config.yaml
noise_aug: 0.002
input: "log_mel"
task: "enhancement"
pixel_unshuffle: 2
optimizer: "adamw"
beta2: 0.95
l1_shrink: 0.003
Rows from block 7 of a small spectrogram enhancement model, named by matrix and row number. Rows with one number belong to one channel. Each number is 50 + 10 x the weight over its row's rms, rounded and kept within 0 to 99. All counts start at 0.
After each channel's rows are labels from the 100 clips, of 14976, where the channel reaches its highest value: "strongest on" is what is common among them. Only what is clearly more common there than usual is listed. The data: synthetic speech, music and everyday sounds put through simulated rooms and audio effects.
# convs0: first 3x3 conv (model.decb.0.1.convs.0.weight, 192x192x3x3, each kernel summed), inputs 96-191
# convs1: second 3x3 conv (model.decb.0.1.convs.1.weight, 192x192x3x3, transposed, each kernel summed), outputs 96-191

convs0.56:41 40 61 47 47 51 41 36 50 51 55 46 43 29 36 40 61 35 47 50 53 47 41 62 50 52 55 39 63 55 61 58 48 31 66 53 54 38 44 29 32 54 42 28 60 50 57 58 37 54 44 44 46 51 60 57 45 32 55 50 47 59 71 49 45 37 35 59 44 38 52 53 48 64 55 50 37 40 41 45 43 48 39 50 46 59 47 34 32 40 42 45 36 47 46 54
convs1.56:51 50 45 60 48 55 53 46 53 43 45 41 51 45 37 47 52 61 44 64 37 42 19 30 56 33 59 57 46 55 58 40 54 51 31 44 57 63 46 59 42 47 37 47 34 54 37 38 45 46 48 49 61 60 43 47 50 57 43 42 47 46 33 54 48 53 57 45 55 51 51 44 47 55 31 57 44 37 52 51 53 45 35 56 31 39 61 20 63 44 61 48 57 46 48 52
strongest on: everyday sound

convs0.72:50 40 29 56 69 56 56 58 57 42 52 54 61 66 56 49 43 59 46 52 48 48 70 52 56 27 58 61 47 43 43 48 48 53 32 41 52 67 60 48 44 58 47 43 42 50 48 34 61 42 53 40 26 54 60 60 60 49 33 44 34 49 44 47 38 53 42 42 56 47 48 32 27 42 48 49 35 48 54 39 49 43 55 49 53 36 54 55 42 53 62 18 41 53 34 42
convs1.72:59 45 57 71 49 46 46 55 44 34 53 49 33 35 59 43 59 75 50 42 48 48 70 50 45 43 44 67 55 49 53 41 43 48 63 49 31 42 60 61 47 47 49 39 60 63 61 38 62 69 56 42 47 23 51 50 50 45 48 46 40 26 46 25 49 45 73 51 54 33 38 56 58 44 60 55 55 52 62 56 31 50 67 54 44 59 55 66 58 70 50 52 62 63 52 46
strongest on: bit reduction

convs0.59:40 60 37 66 56 60 51 62 37 50 63 59 54 39 74 51 40 33 46 70 56 52 59 50 47 61 42 47 47 65 58 41 43 34 62 61 53 30 45 26 53 50 43 46 71 37 43 41 63 40 61 43 39 41 47 47 50 44 52 64 37 42 37 34 57 45 35 71 58 42 52 48 54 29 52 29 63 46 44 54 49 30 49 65 43 51 32 51 49 43 34 52 52 60 57 42
convs1.59:59 49 56 38 52 29 45 28 36 51 42 47 58 34 43 43 47 38 55 34 43 66 56 43 53 47 53 46 44 48 49 67 53 59 48 45 68 47 57 44 69 38 67 56 54 49 46 51 49 56 54 43 68 52 64 56 61 65 46 28 65 53 48 63 61 61 55 55 59 62 63 36 40 60 55 54 36 50 65 40 61 40 73 53 65 62 51 71 54 52 49 36 38 23 45 42
strongest on: dropouts; drums; bit reduction

convs0.129:50 55 52 43 38 70 51 57 43 49 53 77 47 51 69 41 44 46 30 33 42 61 44 66 68 38 60 42 36 55 52 48 42 42 46 43 69 43 49 36 52 63 39 54 42 49 59 40 50 51 50 35 58 50 34 57 59 49 57 53 34 43 45 35 44 63 50 48 51 52 63 53 58 39 57 46 49 41 63 40 44 47 46 54 53 43 44 51 41 52 51 11 57 45 33 36
convs1.129:57 43 50 59 57 56 34 62 45 39 64 19 59 40 36 62 50 60 45 48 47 49 44 51 45 47 47 48 34 52 51 62 52 33 52 40 37 58 29 57 46 51 41 48 51 47 67 48 48 38 44 54 61 59 47 54 54 41 39 48 58 43 51 33 75 65 54 65 43 41 42 60 70 50 33 61 49 58 45 32 38 52 50 46 45 42 53 59 56 48 48 34 33 49 38 45
strongest on: speech

convs0.108:54 49 44 58 62 51 56 49 43 49 34 42 66 55 45 49 54 45 56 55 46 37 57 48 38 41 45 54 35 55 47 56 39 30 58 49 26 55 50 59 33 47 34 45 55 62 52 54 66 49 37 62 25 60 40 64 29 41 51 50 51 46 28 58 55 21 34 47 48 42 42 22 44 44 60 55 48 58 42 55 59 39 50 64 45 47 33 42 33 48 63 42 54 58 57 60
convs1.108:59 48 76 45 64 55 56 50 56 36 42 66 62 48 53 35 56 38 50 41 48 46 66 32 50 49 49 41 62 56 46 45 47 43 59 50 44 35 26 36 65 46 33 42 60 34 52 57 51 49 47 36 54 34 60 62 45 38 34 39 42 52 61 37 54 47 44 47 62 42 46 64 45 54 59 31 55 58 49 54 53 41 69 46 38 37 53 69 39 42 45 57 44 55 52 44
strongest on: speech

convs0.94:50 57 56 57 14 47 28 58 34 52 48 53 39 48 47 49 42 52 56 51 62 43 42 45 55 50 36 64 49 54 40 52 43 63 47 38 50 43 22 28 50 51 48 53 36 54 45 59 73 59 52 23 60 39 51 58 63 54 47 36 41 48 49 45 54 59 41 61 34 55 60 50 57 64 52 34 50 78 39 54 54 57 51 42 44 49 58 47 59 63 59 49 54 46 53 32
convs1.94:39 54 53 52 64 60 43 39 65 50 42 51 55 37 43 56 69 44 60 25 35 56 51 51 47 51 47 49 62 26 51 34 46 36 61 60 33 58 24 59 48 44 50 51 56 56 47 45 51 41 49 44 58 52 57 50 53 32 41 53 29 45 57 59 66 40 48 50 68 42 48 60 39 70 46 45 45 43 70 54 48 70 45 69 53 69 54 52 57 42 48 56 53 65 47 54
strongest on: dropouts; number of effects: 3 or more

convs0.3:60 52 54 33 32 36 41 63 59 49 45 37 55 44 42 42 58 57 50 50 43 50 40 45 53 63 37 49 57 49 52 58 48 58 56 48 55 43 50 32 44 30 38 57 36 48 54 55 41 36 41 46 54 40 47 49 47 40 32 49 46 65 44 48 46 48 45 51 40 31 59 58 45 38 48 39 37 56 45 48 32 53 66 30 49 53 64 33 58 72 58 64 46 46 56 65
convs1.3:49 52 51 51 48 58 35 38 63 49 53 56 49 66 35 43 45 63 50 40 46 48 46 56 43 74 56 44 51 50 51 44 55 42 57 36 48 54 60 53 48 55 64 40 46 60 45 61 51 59 56 46 55 65 52 46 56 56 32 24 32 32 54 49 63 43 43 62 64 42 53 49 35 44 44 58 61 60 52 40 36 39 46 57 46 36 48 52 60 43 26 71 22 41 33 53
strongest on: dropouts; bit reduction; number of effects: 3 or more

convs0.122:56 44 50 41 41 51 76 34 59 52 51 42 73 46 43 54 26 44 54 16 37 51 40 64 34 47 71 39 30 54 64 28 50 47 49 58 64 35 56 61 48 49 46 46 42 57 60 55 45 25 39 50 30 50 62 33 51 39 49 45 65 64 52 56 60 55 38 37 53 39 54 51 42 50 35 47 53 50 69 47 48 58 52 58 46 54 45 60 54 44 40 46 53 47 33 59
convs1.122:54 39 45 51 39 28 50 55 33 59 72 60 37 45 50 55 58 40 32 44 51 26 45 71 68 44 47 50 48 40 59 52 50 49 46 57 38 59 47 52 53 51 46 47 51 72 51 57 50 53 51 30 35 46 41 44 48 52 47 51 29 48 63 36 58 29 43 44 36 36 34 42 56 60 45 49 46 51 46 30 58 57 51 40 34 53 43 45 64 39 51 47 41 50 44 40
strongest on: dropouts

convs0.17:38 46 55 55 32 44 34 32 59 53 49 53 38 42 55 55 41 42 43 67 57 24 48 39 51 48 55 50 47 36 33 51 55 52 53 47 48 64 39 66 37 58 36 69 55 44 65 45 60 46 49 42 52 38 55 42 48 50 51 41 57 49 42 51 52 53 47 45 47 55 54 31 40 49 71 38 51 52 50 56 61 51 42 53 50 57 38 41 50 68 73 40 54 21 52 57
convs1.17:35 47 51 45 39 66 48 48 64 56 58 59 34 49 37 40 47 51 57 58 57 45 51 46 45 48 44 49 37 50 40 38 51 59 69 56 50 62 61 39 65 62 42 61 37 71 46 40 41 47 39 49 41 46 55 37 61 62 37 59 48 53 65 50 64 60 47 39 50 63 63 62 48 58 58 45 57 40 44 60 74 60 43 51 31 57 41 61 79 37 51 57 41 58 51 57
strongest on: long reverberation; everyday sound; bit reduction

convs0.85:45 50 45 37 50 43 42 52 65 58 39 33 47 62 45 52 38 40 62 43 39 41 57 63 41 40 53 53 47 46 43 37 54 27 41 38 44 80 50 59 41 46 29 36 49 57 48 56 55 64 41 45 45 47 59 59 44 58 46 51 60 43 58 64 24 52 46 26 46 55 66 47 32 61 58 43 37 49 64 55 42 52 46 59 37 47 44 56 51 57 59 47 38 53 29 48
convs1.85:59 57 54 58 38 44 52 36 39 60 57 60 45 64 45 59 23 38 38 64 55 51 72 53 59 49 60 49 46 48 60 79 67 65 31 59 45 43 57 49 46 28 53 52 40 65 56 57 56 54 53 37 54 40 56 66 67 49 65 62 59 54 52 50 60 53 59 77 46 50 25 41 53 57 67 59 46 67 46 50 64 52 64 53 66 49 47 60 54 48 58 42 34 46 61 36
strongest on: bit reduction; long reverberation; number of effects: 3 or more

convs0.90:42 57 51 49 27 24 47 45 46 43 54 36 42 44 48 37 43 35 47 61 44 50 61 53 55 50 45 51 48 35 45 61 52 33 57 47 55 53 57 35 34 51 42 74 34 50 48 51 35 37 51 50 68 35 37 51 37 31 34 37 42 44 31 34 52 43 45 39 36 55 47 43 57 49 46 50 48 69 41 50 55 55 55 47 35 38 43 49 59 45 44 42 60 47 38 59
convs1.90:38 51 45 49 43 42 59 53 50 41 34 66 44 50 53 64 43 43 46 51 59 53 52 46 49 51 61 43 45 70 51 46 47 53 38 48 40 45 46 47 57 44 55 52 48 48 36 54 47 37 35 72 57 60 57 43 45 60 41 57 55 50 58 54 33 48 28 46 62 57 56 56 44 37 51 50 62 48 64 58 47 66 57 41 52 29 49 52 38 48 64 22 53 67 50 71
strongest on: everyday sound; bit reduction

convs0.175:63 55 50 49 47 47 46 61 35 44 64 22 55 37 58 51 67 29 63 43 52 54 51 40 60 52 46 59 42 20 47 52 46 52 17 61 41 65 54 64 41 63 39 55 49 47 50 46 70 48 33 47 50 49 40 53 50 49 41 51 62 42 45 57 38 45 49 43 26 46 39 34 60 44 47 54 54 48 51 49 52 35 48 47 63 52 45 40 58 40 64 37 62 30 40 51
convs1.175:57 33 56 42 48 67 38 62 48 60 59 47 46 49 70 41 57 51 55 45 57 67 58 56 43 44 52 44 61 58 49 49 49 45 74 50 51 39 53 35 71 57 61 46 50 42 60 49 25 69 52 53 56 57 57 55 55 59 55 53 50 42 59 45 52 44 48 51 44 37 41 55 55 46 48 55 57 42 47 44 46 60 65 33 48 49 47 81 57 46 40 45 54 48 58 30
strongest on: speech; number of effects: 0

convs0.127:40 40 56 21 50 52 46 60 65 47 44 48 35 57 54 46 49 33 37 56 56 42 47 52 59 33 50 57 42 54 37 47 48 32 61 37 59 47 33 32 52 53 50 40 41 53 51 47 53 37 50 51 37 52 56 49 51 56 38 43 47 46 61 53 42 52 48 42 55 56 65 59 75 49 54 44 38 48 53 43 65 59 41 44 51 43 30 43 36 61 46 41 42 35 27 51
convs1.127:61 40 38 49 61 53 31 36 13 44 54 51 54 46 54 42 47 47 49 55 57 61 60 57 36 69 53 52 54 48 37 52 70 64 42 37 28 64 48 66 43 55 47 49 59 50 61 46 63 47 63 50 51 39 50 75 51 50 58 35 35 41 37 49 44 38 48 63 53 43 50 40 46 74 42 51 49 33 46 53 50 52 52 54 42 53 49 52 66 50 45 50 65 55 49 56
strongest on: reversed

convs0.68:54 51 59 39 48 48 42 33 46 55 53 51 48 36 51 52 56 59 39 45 58 47 38 61 51 48 53 46 47 40 58 47 51 28 56 58 31 38 56 33 53 51 46 59 54 57 54 64 49 54 47 75 47 47 54 56 30 36 42 43 50 70 38 50 43 44 37 52 35 51 43 41 88 84 53 42 43 45 46 42 49 42 54 62 54 69 20 46 41 40 41 49 39 29 40 58
convs1.68:42 52 60 28 52 44 39 47 40 40 57 37 53 54 55 65 50 52 66 34 58 47 49 59 50 62 69 38 71 57 40 53 60 43 52 49 50 47 61 59 33 46 44 55 85 52 67 43 49 45 51 43 41 72 55 60 45 66 48 51 49 39 38 58 59 41 42 47 43 48 36 41 51 35 49 63 63 42 48 48 57 53 45 47 61 60 58 33 52 54 54 50 49 49 32 62
strongest on: speech

convs0.40:59 47 66 50 49 50 47 47 48 49 55 35 48 37 41 50 48 32 50 61 55 30 62 43 55 30 46 60 54 54 37 55 45 20 47 39 50 53 59 34 23 54 47 63 43 56 59 44 54 53 42 43 53 34 42 50 40 45 49 30 61 25 36 33 54 60 53 53 24 45 46 35 39 56 54 30 48 62 46 42 49 62 56 48 45 31 48 53 40 65 45 50 32 59 48 51
convs1.40:11 52 36 48 61 58 42 63 47 38 45 51 52 46 53 47 44 54 57 41 47 63 49 65 62 61 47 43 60 56 50 56 47 55 49 55 42 55 46 59 68 47 54 46 46 36 53 49 35 49 69 57 49 60 68 51 66 61 57 76 50 53 69 53 39 40 51 41 44 58 43 54 44 47 55 37 48 31 58 50 44 54 51 52 42 63 48 61 64 43 53 50 44 54 75 54
strongest on: speech

convs0.78:47 44 46 28 39 50 42 31 48 38 48 63 52 52 66 50 49 55 20 61 41 52 53 47 33 28 45 49 43 41 59 41 36 58 39 55 52 53 53 54 50 54 44 50 58 37 52 33 65 49 43 45 43 36 32 49 38 65 52 57 32 36 44 49 48 53 41 45 40 44 57 48 36 48 45 51 55 40 44 47 48 49 36 46 34 36 55 51 62 47 46 41 46 49 36 23
convs1.78:44 50 50 49 54 51 38 55 44 32 51 26 47 54 58 57 48 64 34 38 61 47 63 77 48 53 62 51 56 46 49 45 49 48 51 44 31 53 38 46 61 47 60 46 41 58 53 40 47 59 45 54 43 45 52 62 57 54 46 41 54 43 59 46 60 60 65 52 24 38 36 35 57 52 63 54 33 50 51 30 39 56 56 52 48 48 52 68 53 52 37 38 47 64 57 53
strongest on: speech

convs0.9:38 41 49 29 46 34 51 46 54 44 51 50 49 45 46 54 56 54 19 37 51 43 39 43 50 38 30 45 49 70 71 51 49 42 55 49 44 28 49 47 64 29 38 42 51 36 41 49 65 62 55 64 39 58 61 46 45 58 41 53 40 62 48 66 52 64 42 42 32 59 45 42 39 61 54 58 45 37 40 36 32 40 57 38 34 66 58 47 67 51 40 39 57 45 47 50
convs1.9:48 48 23 51 51 53 46 38 54 36 61 74 43 57 61 49 48 47 52 32 54 35 59 56 40 49 42 54 71 41 53 36 64 57 59 49 33 49 41 56 49 50 32 50 53 58 35 44 41 32 41 48 43 48 47 69 49 43 48 45 43 44 43 66 58 41 48 68 44 46 51 53 55 65 51 37 51 48 57 65 40 57 52 52 38 38 54 52 39 34 44 56 50 46 31 50
strongest on: speech; number of effects: 0

convs0.92:56 51 38 46 65 38 30 56 59 58 57 79 48 44 49 25 29 46 53 55 49 48 47 41 57 59 53 33 56 47 36 35 43 52 61 38 46 57 47 58 45 47 52 49 42 65 46 48 42 42 54 44 49 44 47 75 48 60 61 38 47 42 54 47 50 48 51 52 52 53 40 46 39 37 63 48 59 46 51 61 60 39 53 62 47 37 48 39 26 44 62 62 44 51 51 52
convs1.92:39 56 56 24 34 54 47 54 47 61 55 34 50 46 53 45 51 58 51 26 50 53 44 44 50 65 28 52 34 43 47 54 63 49 21 52 48 71 45 38 50 49 50 47 54 42 48 66 61 49 61 57 64 63 53 50 39 58 61 65 50 45 59 61 50 45 52 57 49 52 56 53 43 69 52 57 54 57 43 44 48 54 56 42 53 31 49 47 71 55 59 45 47 52 46 54
strongest on: dropouts

convs0.51:58 40 52 45 53 55 41 56 54 50 54 20 61 53 55 39 47 50 54 60 53 43 51 45 54 38 54 61 52 35 52 46 49 38 46 50 25 60 47 64 45 47 36 56 39 53 55 53 57 48 43 44 52 57 47 44 48 53 59 35 60 35 41 63 47 33 39 47 38 52 57 36 40 51 66 54 44 57 55 37 56 55 40 55 64 40 29 38 26 56 71 49 58 38 48 53
convs1.51:64 50 57 38 37 44 50 54 50 50 53 73 40 49 53 36 54 46 50 36 43 54 57 55 35 45 50 41 52 51 61 58 53 33 67 59 40 46 56 45 67 63 53 58 52 59 38 44 60 39 59 47 51 36 56 47 50 60 51 32 72 46 67 62 39 63 53 72 61 34 46 60 43 55 52 44 38 47 49 44 59 55 42 47 46 46 59 67 41 60 56 62 42 52 45 46
strongest on: long reverberation; speech; bit reduction

convs0.53:58 53 52 54 37 67 52 66 43 53 46 44 46 39 42 50 40 45 58 52 50 47 67 53 48 33 58 39 39 36 54 62 37 36 43 42 51 65 43 49 43 47 53 53 52 53 43 46 65 58 46 50 60 40 49 39 48 57 58 41 50 51 61 57 42 61 47 39 64 64 55 50 43 49 44 46 39 62 62 37 39 51 59 51 49 46 64 52 56 61 30 35 49 48 58 44
convs1.53:61 47 58 43 55 40 56 31 66 57 60 30 51 47 62 59 55 59 57 43 49 61 56 38 55 56 54 53 33 39 61 53 58 58 36 67 41 32 47 68 51 53 36 53 34 25 41 48 51 61 29 51 50 46 36 30 51 29 35 35 70 54 41 51 54 43 51 73 38 44 66 34 33 56 47 46 45 50 45 73 43 61 44 50 47 42 48 59 60 41 53 47 56 51 58 52
strongest on: bit reduction; long reverberation; number of effects: 3 or more

convs0.28:38 56 50 42 42 54 43 34 39 32 42 56 45 51 56 53 64 45 53 39 63 30 44 41 52 57 45 52 42 36 55 48 46 21 45 48 61 45 36 58 42 47 40 36 45 48 62 43 57 48 32 53 45 64 36 48 45 44 45 34 55 44 40 45 55 38 53 55 39 51 39 53 54 36 59 51 57 42 45 45 49 60 54 58 49 44 44 39 29 55 39 51 44 35 37 49
convs1.28:55 40 45 61 57 55 60 63 67 41 48 33 37 43 41 43 45 65 38 51 45 62 54 47 35 24 53 52 56 50 65 42 37 67 46 61 65 52 46 49 53 52 56 43 61 60 39 61 55 55 52 43 39 55 54 45 47 55 48 55 30 46 61 63 53 68 45 36 64 56 56 53 51 37 36 51 53 46 41 71 47 52 52 63 59 49 65 53 43 29 33 55 64 54 59 41
strongest on: dropouts; number of effects: 3 or more

convs0.83:35 30 71 61 40 22 33 28 48 52 48 40 46 74 40 46 40 43 36 43 39 29 51 43 50 53 43 72 53 66 42 41 47 56 38 47 60 46 35 61 55 32 48 61 39 49 48 43 50 40 45 50 44 60 43 57 52 49 56 80 44 60 49 52 60 52 52 58 42 49 37 43 49 55 51 45 56 50 51 45 45 50 46 61 56 54 57 47 40 71 51 40 55 48 46 52
convs1.83:50 47 75 67 58 40 43 50 50 50 57 58 52 61 47 55 55 44 43 64 64 50 46 53 58 60 47 49 51 46 51 41 46 69 36 35 64 52 42 66 52 42 50 62 33 50 43 52 60 42 59 35 37 48 44 45 56 45 41 43 72 49 66 47 68 43 47 55 70 42 65 50 58 38 78 58 69 58 53 40 52 50 43 42 64 50 49 47 63 43 44 47 33 33 48 66
strongest on: drums; dropouts; reversed